A small masked image model, trained from scratch: decoder layers 2.
Rows from block 15 of the encoder of a small masked image model, named by matrix and row number. Rows with one number belong to one neuron. Each number is 128 + 32 x the weight over its row's rms, rounded and kept within 0 to 255. All counts start at 0. Numbers have three digits each. After the name is the row's rms in percent of the matrix's.
After each neuron's rows are labels from the 100 images, of 14848, where the neuron reaches its highest value: "responds to" is what is common among them. Only what is clearly more common there than usual is listed. The data: views of escape-time and Newton fractals. In brackets: how many of the 100, against the usual share in percent.
# fc1: MLP up (encoder.blocks.15.mlp.fc1.weight, 384x192), inputs 0-191
# fc2: MLP down (encoder.blocks.15.mlp.fc2.weight, 192x384, transposed), outputs 0-191

fc1.194 080:127131156112092146177116127123102172131146103147124154113114135138121144145090155105178139117152116172153181128181158107159128095170155129145091173116104184126119097121127110197110089140135146184140157139000152135133146082173054152094170161127109095160160142142116138102145128156115119183111107138159108138129084201134173120176144175092140141118137121177169121157149132137123073092188133099194026119126127128116108132151118130134113148111123157129102124182195147113145166124100155126098153128181090096193144145121176122127085125124119130122109115119149156181126112134138080157
fc2.194 121:200105072161155112079124157171167107147143124109128056144119169140087111127180125141179183132167156051125125151161112138131133087092135156106123177166204144113154132103145089175154157087113144093104150122096145147146121103140151155124067149121166184117118116125122149137187120161144127152161152158157140214107160115142169088162113133128159183154083126107136086136119119092133146235156109117076122115159128135127204081102147118157192106090153130132151083111077131230100097098154128162193130111141156140142139190148154109209129154135145138134124162149116109142146127139094122124
responds to: earthy (58 vs 14.2); close-up (45 vs 22.1)

fc1.136 088:098130097133146082197134162103115152121166078156124115158156117160055137118096148121133121093087147121122170148104098103124124122138135132092121118183123148083084143169168155128102120100128119141121145109157114159142135115171064121063131147120133134132145179113089151121129117094106083159122108073160194093139082127067149125121133112184088138187212157158152170127166172131159118078139194101117186128184106069138136219191073080147144149112137146128127112131076106069133141071130197150084149098174099062116097144135137117157158148116137085150185123107161199125173126141110110134
fc2.136 072:153126136043179084074145083190161071131114158068118159165107116125197142130096092122139106122180147109113125127127137124164097128113087136109140126104123175113163119112127100117137149129140103072111126088130158125118138124119126139171143138143122105117120071142122153132175125114114117108109123219074081108157140121144157154155038174070106111128085117144117107110107113151147118160122146155148126104035164191117144120115122125101089084134148143128159099103163127165117176168160089171108091141143161191121187084143147063149105123130032126066056149101076081143095086098092172136
responds to: tricorn (28 vs 11.1)

fc1.221 050:192128143167171145112142135133149173093078159157138133149138129139126170183165164104124111155159107067087142197151145160106172117144121132147092154067163107139113119180146082138141188103126142050136154132146183154145089106128220142121142103123130120121112074116132135103148075070101137083164112123160125055107193144102118121119101116151184148157139106106166149091164171159146111141176142133117105125128056068114081082139148129156130137131118133140136080124141121159147128158152167120117183145166131205112173147110103147086132142173150084149055155143102117146125229110052125109
fc2.221 048:087103138111082133163113143121052129154168090134130129135124125119100086098111145135121150075131142152155129120128138118157082146142123118124142116159145144110104147108102149140141084153136132183119114132127093124118128255129048120128088161103110162115140170104131103114099215165135105162139100102100162179104121147155158116134187136113103110127128121130121169177104106081139142103129134126155127123122116201117136129160133153096123109118129135088050155158120125097137142108128132118119112154125144042112124101131144119133112092093126152098182114094144155117087081163169169124
responds to: tricorn (56 vs 11.1); vivid (55 vs 14.4)

fc1.310 078:122147148122093157182093077111134169122143091104145158122116107107150130117087165136165173116093082129067255166128128143111146137157193108064111090098104106114081074184175118166128099172119141189147162164076151139125101106197131175107162113166110100146153165164014103103100125181103129132131069112084124122117093170146140153111180159136125130129146066167141121156148095108142105118145096135156159102146119099148101129124133125121137159134148179113134084103141151164139092187132160106083102156139118111147133096109165135074105158093108119147110091123130177129155119149165158171
fc2.310 121:116138112119148059076102181140120128152135123104102052134143141152149162150153048109137078134138173120128126115119144124123131129122043169186133126165174166123126130067077110131133119100111143058117080117127083147141148181139120158117100161103171126156107039098113145119201078076136159124123130184131148174187168101088161114118101111158106110116045052145140117115093175143100137140158118104057131122159127173139139149178100196147180149121126054087104120113154133100082162190157144137151141105092114118157149128114107101158143141140164123077171096133120118116129169111145081093
responds to: cool (74 vs 14)

fc1.232 091:092145073061144100152133194138044074140171082107124100090112098088130124112141143142148127109100146168148095107126175118121082136193131149156116092112161174105120080177128119123111127157168156148129084131111106110137187109141121135092106138109171149124142118151115128177113136120121125136088097148127210170142071095116167100135133100108133170130125140127159185166104091174127116113125134183194135113154112085090151158153177138049158125158147161067101169233069125118130127153163132125088148119095125114090120088131204130115108172104050130076176169118161169115166143166140139156
fc2.232 087:154120122131104132124131085101149113104168209145114121211171114140122121099094101124099098182148098123184126120151172141159155144103151100153152145078114111147138161094136121139166119098092097099134095126119129084140122000127151103165174131166139128144104122089134091159177148157097093094124123147160124102131167134144104114125097160155140117140120159080107102130155116116150172156132113105136126133093164160154174143129108162178090179134132171164099094064120131104178203155143180139159133154164173177121139131158145123139189135165151047175115105120102099077061112089138135168
responds to: earthy (57 vs 14.2); sine Julia set (26 vs 10.2)

fc1.374 109:086153086141085124189076177144107176143101133106155106128156172151118128120109145140143149134175173119075109118135117147096146125153165122148127100139095106195133185136199177111200108118112156141124077105136150144069140102132154093167116096092108158163144115141127094136123120100135097185108131108186131121094108125135110132118152183217089191210151149186124068119096082142113108159106085097102143077074079166138128127119096127114068115106114139146074150158117142086098158149100090163156118104130169119151171078105118193194117072102141122122127147101140195106143187102167128174
fc2.374 110:154090157121178114161174084125181156076154157147106120160100148150118139143120108135131148110122119114184128109126133126106141180079145137060121173058162105114105115150083089142097149095111171136137103169127086135157119134138136158119176160157174161144162175127130127074153104118170152065103160154114110122133143076141109126090152097057197096077052090070145131053193167173157121145099140125121126150120195164152100179115149091208164143125116124120131092166128129163093130120122062096107115151116102147189089115137165162122175145183102079145130154171057155164133094110122106123
responds to: Newton basins of five roots (36 vs 12.9)

fc1.350 114:080156091148113215142142124192145126190147149109102179149154127224159149082099116114083128121135161180094097065121093127117125102115152163193128136112116117158114149138126172146142198104158147209113163174098135174146128104159107111124134096117138139141142130168140071100066119115149178120142121055070148131131145182129141146109125085172071136150115121175123128116147126107138152144140109172164140088140074139139105112163157140111148150124128091121045059156154097122142075125159109125096178072151135156136097104107161121153049092138100166128165173116197159119109174136097141095
fc2.350 114:115159102147150156115131083066139087204143131129104103138144112160152163125086156167062148146175119095180127088122132104165079148149115126187148123107128165106146113117051076124097180104138140139096131133129125139187150137139121166177178108135139099100094095147122071138099143094142153048119110179151065139108108177156150071127129207121120147121091099157151065115128078129137068167115088150137131129187148181126153114142157102155154119131116149123135102113196144187109140094134078154030118190091140118069127118131129150131133196153086122140073111108129117111153095145068103098
responds to: tricorn (38 vs 11.1)

fc1.107 085:150152150164124120188115173141087088137118109112126144146109157163143104126094156171129233127129133151156115140152128087081148132173151131105055088103121182118063098146159121152146101107076162201103143120137110156095116077157162228147230073154149092122172149139133123106148081141137129121116094089124179143096100163136160090081095211142144125146134134172110107135154067117135084121149118116159140132098103041124108104104092139088156091148101152171109084122117163127128100112177168121094134185111110107181132145124142111113110134140121179099103133183141167190146164162146122138
fc2.107 081:148149134115139091123107129147087103140083123152126112115142160127098119126179147135180117093145131141082129129129143163091135134097122095163142135139104118135153087104155093126139127120159105127060136168126193092157120000117122113085078181067188138142136072144127139169158167127132148146132147165074097156153113077084114123146108096132132132183128137121174086114064184142142100150117114162134127125152167149114142123123182143143148144136129137066153152094150132137077135148182098116153118105138150187093171122135123134148112142118147109118125149121101083109189133107121178174
responds to: tricorn (57 vs 11.1); pastel (43 vs 14.2); vivid (38 vs 14.4)

fc1.266 102:124116139128086087084116177162138113148140142086114138146122089182094110147105160133106147162129194136151135156131092069143158105163113103157079084077116124137141176157111141152111099136159140131165163121120036163158175087131137178189195086124125103153115112094143125122129097166111148141129121123128185137140145154117168079156094176158135076114127131141086099187120123109065110155115158127108117136177136207065143194185081154119101115132119102163120095152126164120067136162139171168096090151063103115194121192098073128081179059160142138159105091140160108176095125111163119106
fc2.266 106:080113118096110141201101103052106155131125117118116085145122183085168135169146101121138134150126113125121133141130136160143073114128136121129083126145115091142098096093160157142170195115146173103116105091130123127144118215129141129071044166115128144086094099169127139089105136125132109141156127111097117134166108164137127166124168055156124182132147129153141159145115077158132107175135187116106128170092160047186127064055139137134149157145123128146093165153093134127145114157130106128197115118148086179016106075100117113141030175129141123100110125086111131149158191138142162097
responds to: cool (51 vs 14)

fc1.171 110:134164119163138134148132151123096082191147121092119129135080174136198126107110137138135132150126207088188158152099114093135148143119109166104097151099151138114144075090071146158138102121124217112143157080108167163074168115179101154147192105163216182110077081127092133160158137109124127116164146132121171100097118064068082146131113079163125097131132072151076136157137126116131070126129120132161156185154099122153069146168153157084108148160089061122111108087079108117103101165117137120088138136084109089093120105121119107199158191172199118139156107130123123122138122157147120157
fc2.171 104:104168134126150152063141179176179125136145102162129134117135133099104140150086111126093128154073107193142130103125155124112125127120139098149106153125139134153163163098138130138146130128155186209121136087125127114121136191125073089108142191088114086100197186079135144132047110168090157142119146162178163190165143075134118074133121172142137107199100133131113067138142117126119176152156131121148125128089117174163153095120128155102146099137115054161124130200133127114137103060144124106141063193118089161174098097119117047051117071139125141185145174148125108114152152107120158082
responds to: vivid (44 vs 14.4); Newton basins of five roots (37 vs 12.9)

fc1.286 104:083109184133079170131134078135077151160164152113122126111132133111112122143056166121162129105096192124147118127122156085083137126116114182086083105155158121146122139137122137185077191172177162120134130172141064173157130087162104203138094100116123150174142084150139131079128154106197146108154152142123143100143115114110143176114204086087126141080048099130155145188170037163143092125159110192118141150138095116116131113138164140105166066108096119182123168166119147092128075124121115097075164207111128152114110123138116160125109116128094152121155161142120107149100144092135112209
fc2.286 102:083108142093147124133163134114171105090173176160106159136129135110167170133077132115085185191174125135168124089128127109192080130136159207101093127134125112162138129114085095117107109135126160135102184121127112094133126084128145146134148123126169125137060129157131132141164119161158107089113071115154054059190130086131136163113149150084158172055109120150170174123120064160105103148133135138111129158136199165131135137150120117180099111126119110138190122174125136147088150069164071177156094109081102168116116127104059117165184117145188143224095118103089124167135098086111100118
responds to: Mandelbrot set (41 vs 12.1)

fc1.88 119:125194106117133112143195113122151093139192130119189092148107144089144134050145099194111157125131125125118101037083094128114100115143090146138130111129145159175128157087142120084137108097141175144129095108115134198136144114143121164179176153073141158083152141135093154148176146098127154209102092070110130126107117040129168177096152127110121091160109099129144142205170131111136122173087115138180147124098089097101158128134160124139148146102115187155118151131098069122132143087116142173098082181064096140109130092114124158137114180060107161161136138170127124228110107149136130127
fc2.88 130:109176141177128124125172200171177132120188135133124184102164076149084097124047139113167075157125132113109126120127090165122155130071099168162135135148109148115155115186104131096151132114141102133095172173133113131105145036132109086120115119133182128164146131108127110137031118133113118120086131058157157073143118155108134143086129137093138091156152125084187131119107122120147197077128132157145132097124132227162134103189128126132109127136151110171134078122157107128095117080128092133181138042120156172201131172135133108142163060122133106138168093134123182110148166106105094103
responds to: grey (32 vs 14.3); tricorn (27 vs 11.1)

fc1.349 072:113142138132118108169136136145112134210164115117103148111103169142092093126148080140158170124107175168141117127125107125089086146132129155141130114158108109071109179177199132154122080172157157159139164106090093119096145073163087146148174198050140025126126142201134112125186093110133118159138111113139156086103132103120152119135143118161122083107173127187074160208160146121137080160142129170199122103105106085114136090093146128133143085108149146125097135110149134128115092107094157148087143167115169071209140080126146173166158061116084163119166127131170179151138144167146134139
fc2.349 065:141134137162188115095129116192135119120106167117140114178124106130158103126140122134105107154128112108159120109133136154134163129065123130115134148115124085164170157110122109136121115085100106089131137118129172077115111000119145105116141103161161175150112122140130155146118151111127131104149136170167095162138158087138090123155084135092174161142056125084147122082147171168112118141099099158101131116109199181148118150099139125169131129126148129088172105103175122185115187124123102116166112125124153169135107146135178143126149212156140146136134134127088091121119098104123138132
responds to: grey (50 vs 14.3)

fc1.61 136:102107126123145170083127136154105152135126129134071143115171084123113151121148103123092144039162137116113140095124158119144124112129130113116180102121154113110102100190140150168091145158088070133147159111136092157163085104103108083120073097123138128178155151079096194096113156120097121130085141105155136126205133138102167126145170160173184167158140175163187184192070178141143090085114095127133127094142077135113131154153074097126111145155198154065165159117200060086190134103173146134072153163161111153149119160164137087150113088107105102141192143131137146121177139069095136147
fc2.61 149:126143155091108089109108130172095097193125092101148061034127190106152099163097156126102100138105134173102128118134129143030143121109122182165116117150147149127154089081163104127161126167200146087116139135126161098140139178139125147151117161060116141123147099210126085137123182066143126136170137180136112145096095141107150081138113123098141192142098125077170086126138103157128173152133078133129129085074124150169100148138157182159136108111123120135109157187072139139069112147122148151173165177131113094127109113117130116079050059086066118130053132160146131120147129148130152134
responds to: grey (42 vs 14.3)

fc1.154 086:183120165126112110172127142173116161173114082144140151141148158081129166142092174140093175070113102164094150168172111136155140098157140097135119154130146140122103044113112126166156085108159159188144168116000169129137136098180102174129161120117151056162133203093125152120160151121131140169114129096092137136130143139129138099139218182146122084117185147154124093153171179116105072107149168150166039142111129084106084107165119125084143154128141139106126122135118121094146141105132129139086103135144111139136144172141121087064160096111166154137133164117127141150153119145129141118
fc2.154 111:160130086161146102105145140132144112135168136110125076125119142156107101134164069130215165165125121058104127107162154143119148105128140159131120153142206164149097140106133113153098175105065129109112140108112107150165117165126095141101102175137155197108103048142130125122209108182108147186158131169109151192143106112172189098152115176109156168149094113116158112122114075133123144193167090109068122098151149125153210108126138097148166137108149186127173088107115134215103072151158117171152166119130133155128144165123185082206135179144148126160088102156127172127174129139120130145
responds to: earthy (41 vs 14.2); cubic Julia set (31 vs 11.1)

fc1.209 118:121136119153112147160131158156124079087123152093160163142145097092160166089082103077124198123132143072125123129123136152181170129172101106122111123052167116148101104107090142163098139163157129120151145169144109172102131117134089196118164082137199123083113108197104043149133133094156045124164123131076134134071169128077126106156153128180130115146084133087104173239105187175169120087125119140149146175117090097129150126192141155115071079136127120113114138156100122123095097095189121176141092137123160155117118117128133106101139063115125188164118113101142133127173117149156173129
fc2.209 113:128110133090099049081129084227156162136145177101135086100116174045190147157130121111114116117135102137133123089129156076162077096106095140166138132100133161082120114003061149127138104134152089115131129137134077124145128176125180118166150154144103076091099067179123114141143152142145092168123148125076097102156129162207142078155151176119129148102100129133151136161153088133097175151130119125150130138097128159098149050072060175104069135120118131163135167158106126134160103163143140153173134188131120135141123154133149083144097117085096137144104165144117113153157112161165116117
responds to: Newton basins of five roots (64 vs 12.9); Newton basins of three roots (33 vs 11.1)

fc1.301 127:188072115059139144108083179157125119122079099091108144172120108200184063177166102146118163100126164156098125159118202168119118120154175152112148119115089135126137119139108153153134160095189145138115131094118105112226121109118093122161111127184137160106143189170105180104126088099195098110160147157136153171177085111143122111133119116089110136110174160062133166107065111074116068127092113168171132132164050107162142146109114117104185091098123157181137111138185119142131138129145114176103100105132112114107152127108141157128146148142161117130093149184121130132110137042098188138
fc2.301 122:149105141127140140140108183149176113103067123126100211176082166130233125177098097121104184165108148145122132116125160150132091130192151116111137119115123159144150071103052120128108155081155104109091121127134085107158123201124096094155104173136084166131147145162121144126132107130213063108140176204123124113112041099180132128114092153100113145095129130047156116110099089064125109121123080089112128140191120182144136184176118158157070123131115133157137110148153126143146132161098101126108157150090144124132131108120097153178102125175174154084128172084109097128120157134092149140
responds to: pastel (33 vs 14.2)

fc1.39 124:130148120119106133135114163134145115165134163122112143129169188146155119144147168110085160116146118069160128061148138094154165126123127092155168115084153154123097175078052132172133165108081146166217142165115133178145126108162188196131143127167199166105182103081116076123127113133155106116124135118105138124117151174116147120143164115132114099095139126135185137121121126110136144167128102094081121159122074119169146136133086123088165066119124092089063142145092167180144114129144180130073202135141126138082101042146177066159038085146087153105104143129182138164147095143137093095
fc2.39 109:116153130131156146131156169185127109159114130146126166135100139159191133107135163129076101163143117111142123084115111107134121113115108064127123112146129153129127174100072126119111105082129098103145136121142126107147136176122144128117164086103146124166121140142130035129092079118223078129158104179148080093133112134181132161134140151099132133132067128087133172119090087120133151131130082158165128143087163165177108130144074180125132169133121113085097130185197128168128144174127186139044157127118100129106083122128154129133054144118054080080060146052142042143147117169136114046
responds to: Mandelbrot set (34 vs 12.1); pastel (34 vs 14.2)

fc1.106 105:124173124137131168112149112167171122130131143095141161140162064154084106091124088161118127131122153152196113114155146108099049141125096089116141104141111128175160128101169196149166155110093153126109092080129139118134106084170137166133169119116099112160069192114105109136086104128077123121100168158120087169094106145188119154144195174098095191178146114152092162169124133107180148162140169093143148143059104119187142101132064169145099107150107103153095128175129144107160113122088081132179147098107124112170089119189208085097065131111080085162173144144160178124146079148153145138
fc2.106 094:127130150120149156114163103138132140176139190074123108086164142132136118105100140109166145183137181127188129117127091090114164077027110103140092118108101129113165150080092157130132190133137105100134133108133103162104132000124172162179132107136113190089153084156128133109163170119124102145122175178158113175136094160143140133147121123162148095116111134075108151143171082147131055176123124152134129070139117217138095088110165090135126124123120119141110154159143120163135114166159085143071130156121080119132112166134124154136206169134114074126157142159160069147075118099124090133
responds to: grey (40 vs 14.3); Newton basins of three roots (28 vs 11.1)

fc1.49 094:129165084131111144154124152095105082067161095217136124139121133190134112095151153173103133105158119198114072096149179125159186177177162202089158141169125096104105143119078122123101099187148147118105115078072150129144119068160139112162127150144068101140130116115132141185126184152062132131140090131145142093161102132110115179111146162099141143137167143149165109147147075173129135086116100179175078169172119110152142097161133141097131116162110189091087108113143168135148178147181154094139143147126169080073146049151142104135131072101123109159154058113129183102134115138134118159
fc2.49 095:255142150146140120110143128170122136134145163137177079165159146091140111123110140137121118164092102109137130158146182162074117145132123129159149162125123156125191089063172082144174120055152125106150113196118134061184127118135143130137112176164184137138129095131135102178137134163118132083191141167103096115118137118087076078145109086100154149121104161039152075152096198133106135143145080146125133109167154126124144139113121204180146158106136118110156118135101121081114186146107149118162160134142178137073158127148132166122109145153119051162111124107112092108136152106120191198
responds to: earthy (53 vs 14.2); Newton basins of five roots (46 vs 12.9); warm (39 vs 14.4)

fc1.260 097:122094097073086144123131068118179150136099169064155089109123070107121144160165125146152128119082098111148113163110120157126093117196150137110113138144127185162106094168159175143117146100149153143186087159149122147177120119118128171135146135113051172106111191137136152105093089158069162147146131116113255113095098190170137111129101150113107103109153132156074142134109107102142202128147130125078149136163080051145138074101099125110134139144135142130119102133124109122142050139084158113133145187171090053161124156117169077112140162138179163141155161164119147134128131201116106147
fc2.260 091:119113120179111143103161099086111140134111172152151075126127130163129104127114075143124089124090127161195135135141108117159164148139079116118150152105133087166195094088043169128106127018166138106092106168128123169139121144138101111205102111158067198080099114113127129153144171151145216090153200103114111111137172074142100103098105144146119137128074105127068087123192098159118167084125169127109132112118145200185093134108160174136144110128133109185142105128075128091124106128130110168117127138119173129122124149132133172115191217140130119148171118177103133100115095127129136151
responds to: pastel (45 vs 14.2)

fc1.31 115:175147099104080100211114068135081139129117186081120151088124081118150134108110125110142151132112109142120116107153095102109163128208125105127159131120103168103104109069175167129121127155154144106067147182133166180133099107136073163140138130091154121067081180123127111168111172140126183141160100098086142154099171148112123067113120112202078094125195144077169175135078164111115125122139144175175128089130099106113077115153125234108120149147132146120133108130097200156067075095124157145140109135139137107111116153155141082107146116123179170122133083113135108152198149157173094162
fc2.31 114:155098172125085138096117146086047170174092144150109107119124225092202078151090119123093111138147113109198129101125164108177121141102123109121144126095152206160098112061134137127226125105076120126152125167134123066122125123119137136212161136146095142143097071128131082145230150151119101119188132146130108102108158130128136160135107115156138115095065130144120133121150043112124100182142090078103132146061160144070107146092098101130088124120117148090127144116144135201155135204143142122144166122116120131089158128114116104146099128148134152088097155112142106133088101108151099135
responds to: Newton basins of five roots (63 vs 12.9); grey (47 vs 14.3)

fc1.265 108:134144130217127167174144122099141111119150137154074173201207079217129121141143118054106137135153199150143124086148110093143167119198111168120111136151100135142131083130126183140113104117075128114142196178096125110092130120160081115090082122170160151100079145117086104137179094130105094117140174134124122095126133141153138141134113071157094119111167095121070193118156099138144097102120171092157136087133064131154119147146100160117086129135116160121061130151158130047104120132167135206090132078122142049144131130141126162160152135122181147108190100129146126121126157152144135097
fc2.265 094:138132112140156125090169114134136125101163169154134120141108136117121168149148117100155109212116140107185129149116104142147160116055161072107093136079097165123146127096062067138111132090104133115127106074130151098125124042128171167158165147161163150114124096129131108140193115162092168113152156139138086113094134125147109184142126158143144142083064103120077100096067168104150092142149135131122130164166159167104171132196171143156106177129121092165110123146168130161068197154085073170084127119096125100153100100119133113161157211220095126148084115104105064134055125142151125105
responds to: grey (58 vs 14.3); Newton basins of five roots (44 vs 12.9)

fc1.370 114:092122106159108166126118131156136073077186151141126106157184128138109172099152133154142146135148139124129186081152105071167110118126103194145119134116150094130125139156083144173192160169100127105094119177104117146160121105148184147134104125106160160088076178141045152138072128100141143084083136111120145081136172219117162104070136164170078093147122075143126152164153076143138148103130098139099134137153072140167127143176129181119121110137126153215073170144096154112107131060122146100085203066122159145102126090144138096128121127140059087170128175129170113126178148129138100118
fc2.370 096:165133176169106172106128082136100113125117136155138097146146182083076126116117159143171135196108073145140124080116146137202084135104158120162095141113096176135130123076060097143161216081063138096132155100135109069234113201112144124130111146173220157172099166187137164115111144106100205080140102201114139137156134148127119101146115122131140133141090142116145083131148081138080152112127106128139127149153153161121120149143116169119095149141108157117140134117154126137154115133119135055093148093109100140085161089113120173139080153177163145187095128093134092141136114065158119124
responds to: vivid (65 vs 14.4); Newton basins of three roots (29 vs 11.1)

fc1.8 129:121161129157170174204136084110056123127130060117058130156164092177136105170158160137178086136065123122138131102146177163140086184180097113125086108158118136121160081116104187092083130157171126120172089097155159116121176125128142111107146150043134164117132079056120132065107131144162099109143085115168175095112080146113178126141111096142125105142166113178149091115095143138127176138108168104117167118119072164130129115103144089136103092071193227112128166135130115148132130143152106098143115118127121099102081129126145154118127173154137123120100143178137200064163122143141167151
fc2.8 130:142141147129187145184117060173067136137119092097098128152162137165195114148130098123152107177064124093124132108132155171150082167145131116128096123113131126124163108107107097109068197142142115099168118141128161113110140144122139108139179168061149134104172072087130167092143150127156143117151057173145176101089118096088175152137103173156154106148132133142190110110113184208103153178089145122081130070056140177146140124103130111157089084086156177118178093126100128198146154118168081120167077081110110143135127174127112090136113173166098159150073178129100145122142109111128155175
responds to: vivid (60 vs 14.4); Newton basins of five roots (49 vs 12.9)

fc1.43 110:114139162119136146224119136048101160132155109164087165102083172133159085087160130161153146111154130118162104103155120135169119103115106132114102135172130132105114179136138153142146101162105164121095135185120142117128075097139176147170158170076180153086090227041130169137196161172109128127130087077151131133190139092071114134117136137135119089083120086166116115153147078079153100151175117153149142103159096110124074202084121084123151097131119128098122160124152154173119069113171138076122100163143116087155102180152093094100118121105138114163119152221114133125110121140153120160
fc2.43 098:117128122130107087091122066169124121122133124132123066092149062088059144137142141133141052151177128146181132135135105120182132132054085148112139135096130082129157136091150077129146136107099100061124081141134137128137130062126150115108121111195166132134123079073122136150150140160057231124101118139157119140113183140154128144118132158088158121154078106122100109122187117203131166157168120102134129123129183180119115128115139139124135147140140135119193165111101124128102192126093087128192137051101153145131161209140099099099191115135082071137159123180089115087130175112126091146
responds to: tricorn (55 vs 11.1); grey (40 vs 14.3)

fc1.365 088:086124108101108084136109131150099152168156092112141112108105178132083101154125128087153139105128172162119099112112109090095120104138127106199119134143116177130079128219171175133093134152137102062172157115155133103159141108145090106124108138070212121113113108142125129126088191129129136174098120113161164140191105109145134155121119095132107136131161122174123120165150083105101144095158161146139167120129102049154039112066107102098170162135124131091127194158145091065163058060139137135186146124158101096087119152124124122115086110105181186190164140158137182152139151145167155198
fc2.365 074:138101181116109124084141102166148164134119144093138115142157128077184088161094048114113107146159119160177138099122137117140127128117121152122136136088124118165157132078108125118188115068146074039125155170135116110123126009111127099149118139186113186132100103145127208134176168126155112141102133160131066085142138085132135131105100119070142122121088132088129143098214118170109140156097125129102134107135193200134119178115169107179122103119141133169191100083147124151143134129125087136104130108122141189167154168124140138137160223168118116155169127135066074160107108105118098155
responds to: grey (65 vs 14.3)

fc1.0 122:113125143150116091101110107138129116153078131114077154140158142123087114174089129139136131051144233126133168153071065097115174133159068100131093081115101129153101168114096149095205136110120187182126155123181101156125136115167141137158107114117131131125114132099093140079139110123136160175142186147122169106150163153122143130145140121155129106167168087144075197139093149068153190188156134135053228145139085097135160138112118120121158099162100132124115163140128163112077096106159122171068081173105099120142145147091092120105174111082146184077120147166151142144116140187116115097
fc2.0 147:164125084179134156101132080100176160152093112128151128175103200161113107134085129134192215095127158125104121153166053131107133080104141116122140186140108073136131152118147093158147115071084130163104203085101162119099102160123088153139104087179142114125122108162136108105124120163105176176185133175167068153103146172175117149157122150122201143187161151091093126129168126077122169189152113108118116144119153167116180088120156136196172140112157124165170119091113127166098157155133101152163115146123138151129168189142091128154152123120112149135110086144129117157170125195163130052
responds to: cool (83 vs 14)

fc1.26 087:041125095091087149197102140151135116103172130124164134119204053114100099124185110179179134112167151163108103124124098091128131116181133151158135096176179187142098112131171129113157084168112148168170101126115124134098127118150129125141086141132133157100139152123133154141083077118082127157141113128069123150100067145178144094129132161161084203162208132150133147165154131127077172135095139128112132104140087086113118151106133098107089141135123144044107142174134137135109112177091125093078110155118164070129118182101131148160116074095093177094136099156166192121198144174175102138
fc2.26 074:115146104096151072110122097114145201092123131134107121197074169107133131126096072155107155097135103096140132103138150131145113142072139165151193141092135107183114185114099146128159131104100088114110125152127130096144120000119141075175185103165152150122117137116125176145174115084144090088112094136147061115158125087123116111127112155108172105121089132118175107069224097182121153112099115110124131101088175180153182173107062113194099170134145131179203109108125124121100144128148117145137136112130146197101126131138136138132136130158143143171105137161108127108166139080146064154
responds to: earthy (32 vs 14.2)

fc1.161 079:131147132159110168157123091064095182053114068169155150182110117090178084115095160117162149076091087104123255152093093146087153122143154117123111081103105091130072135120192110141129107114130151151107147127155133149136097077125047144119134151200108148152165162113086138096054141184098149149160091138147062126095156185148151149144153162136114164153185085127145149120188135111114130106144115114132210079122128095126093101087128120139114133141149145134143145155149139122150122134111158107133112155129093149170126111101158100127120153113120165159122079135147193170171097125167179128
fc2.161 110:114125114104089082124092164133120146115109114109090085103121143132171193141150100108106089067180135135140131154088100124119090157148083139172127097162141149104122087099083080116143128119160115039094050134132121128096137055143128129109088168090126102152090087118105126104183121072173061098081134139137159125176177143060154122110095076108107118079106066132132137138068170128150035134131154186098132138109145124144091145176091144114139124136120074054126144094158126097107169133167107152120164083105143123102161068089114107150121139112160084067136132112092097106096171112061142104
responds to: cool (96 vs 14); Mandelbrot set (53 vs 12.1); burning ship (32 vs 9)

fc1.103 079:144124137142116144140083140118098161119095082137104129123121122080122118111076131121174173072084134143127184133091064122069179151189122123088085078121136092130089093158154120119136087124109144209120194145255132134134105107136090194107188119099128110137116174155085144062131095158122090151129127068123150134101080171153146110121108154162113177134135130191137118111109120122158120127156114110115255113129114080137107124123110106135149110128126162143133096085116160109148079115158158127128124143154082067139121126110162098111089168088095128125137127137134146154201130167150126143
fc2.103 100:142133127088111085105072106175112100159060131131071145091090184128144120154134159127104087065202180149148128137099083131160096141105095089164143098133094138097171114068072096106154110093146105095078094103146156098125152080127158161140126168109148085107146073131113128140173119060139138105105164183106119126174107133079129129128078110132122092117124108145091089129096163113126057127125127153146130161126115172104105132143133128103140163158107049078114189145155130134058191169121088143101077110086146163114153135128058159133148099122138135048112139130103052117134148085108113048
responds to: cool (59 vs 14); Mandelbrot set (39 vs 12.1); burning ship (30 vs 9)

fc1.231 091:091130188132044096113116129120102141082112072106119108136112111148153153165056186107080082065144095069116155137118126134155136133131138119092122114087147107141129146098087157141138153120159163125068100136200124138148142058153154166155200146146122167174189094111106161154138198097167124147099110106153076122132127145130144157129173160088098135139164098109180103154136091183099103169139174138106204099134098094203058092133124132110166141151139117180143154147184170119123125102180082126136144162114137177149137107130127122154102158134227125108118120131117177146093140141124083173
fc2.231 099:127126165103144105078114132188102122136109174101102148061063122106142131108176143112130093146174113102128130149100118142144117132091122153154132081168093153136156090162083079099106129122154075070075116128141132147082140096117164098122118141155172104173143070162120158184157159080189159059092103158143115129156150111116135185152124132033164124068063117136163110083123098158086082123158120170121129105109178153119100114159155134090089075141132098068226158104151126119103146118139082150149134073095129172128171079104099134139134137145149095126117147106143089099112135042087125182
responds to: cool (44 vs 14); cubic Julia set (32 vs 11.1); Julia set (29 vs 9.9)

fc1.42 111:143112084125097131136118117145148176124084106128109221062087179138088153134167086111152102116203142175197166165125136130098080131113185116125114109162147115137134182123163112169093159169128115117105098144116128129067123076133153145122138116103157219140126169126057127129151164133100183131101120160197121157137103135123167122163185124086171117071096093124115126134170137090142106128133158165187137102130051115119116144113194081157120116084099115134139174169113156159141103082108117151178156066111152090162175171145089152187156111126161136076122116188110119142083133105114092149
fc2.42 103:133074170102124104099129089154075147179119110134111092117094176110063095168123065118108045184188163154219127134120147118174099130067144088096070132116116107145152160058128119143186182104136125103111135127135087129144142180120154109159148163145153155127158093126133133091189151128066133131148180164130116129182119141118168135163128113130157158136063129131112111122183123163136134181125110099133126161110142194085091096131157136139132175124100111081127124110138126181101160159125059115076115086123093167150159195120103155130192159145126088097133143137095044147076131098138096138
responds to: cool (57 vs 14); tricorn (37 vs 11.1)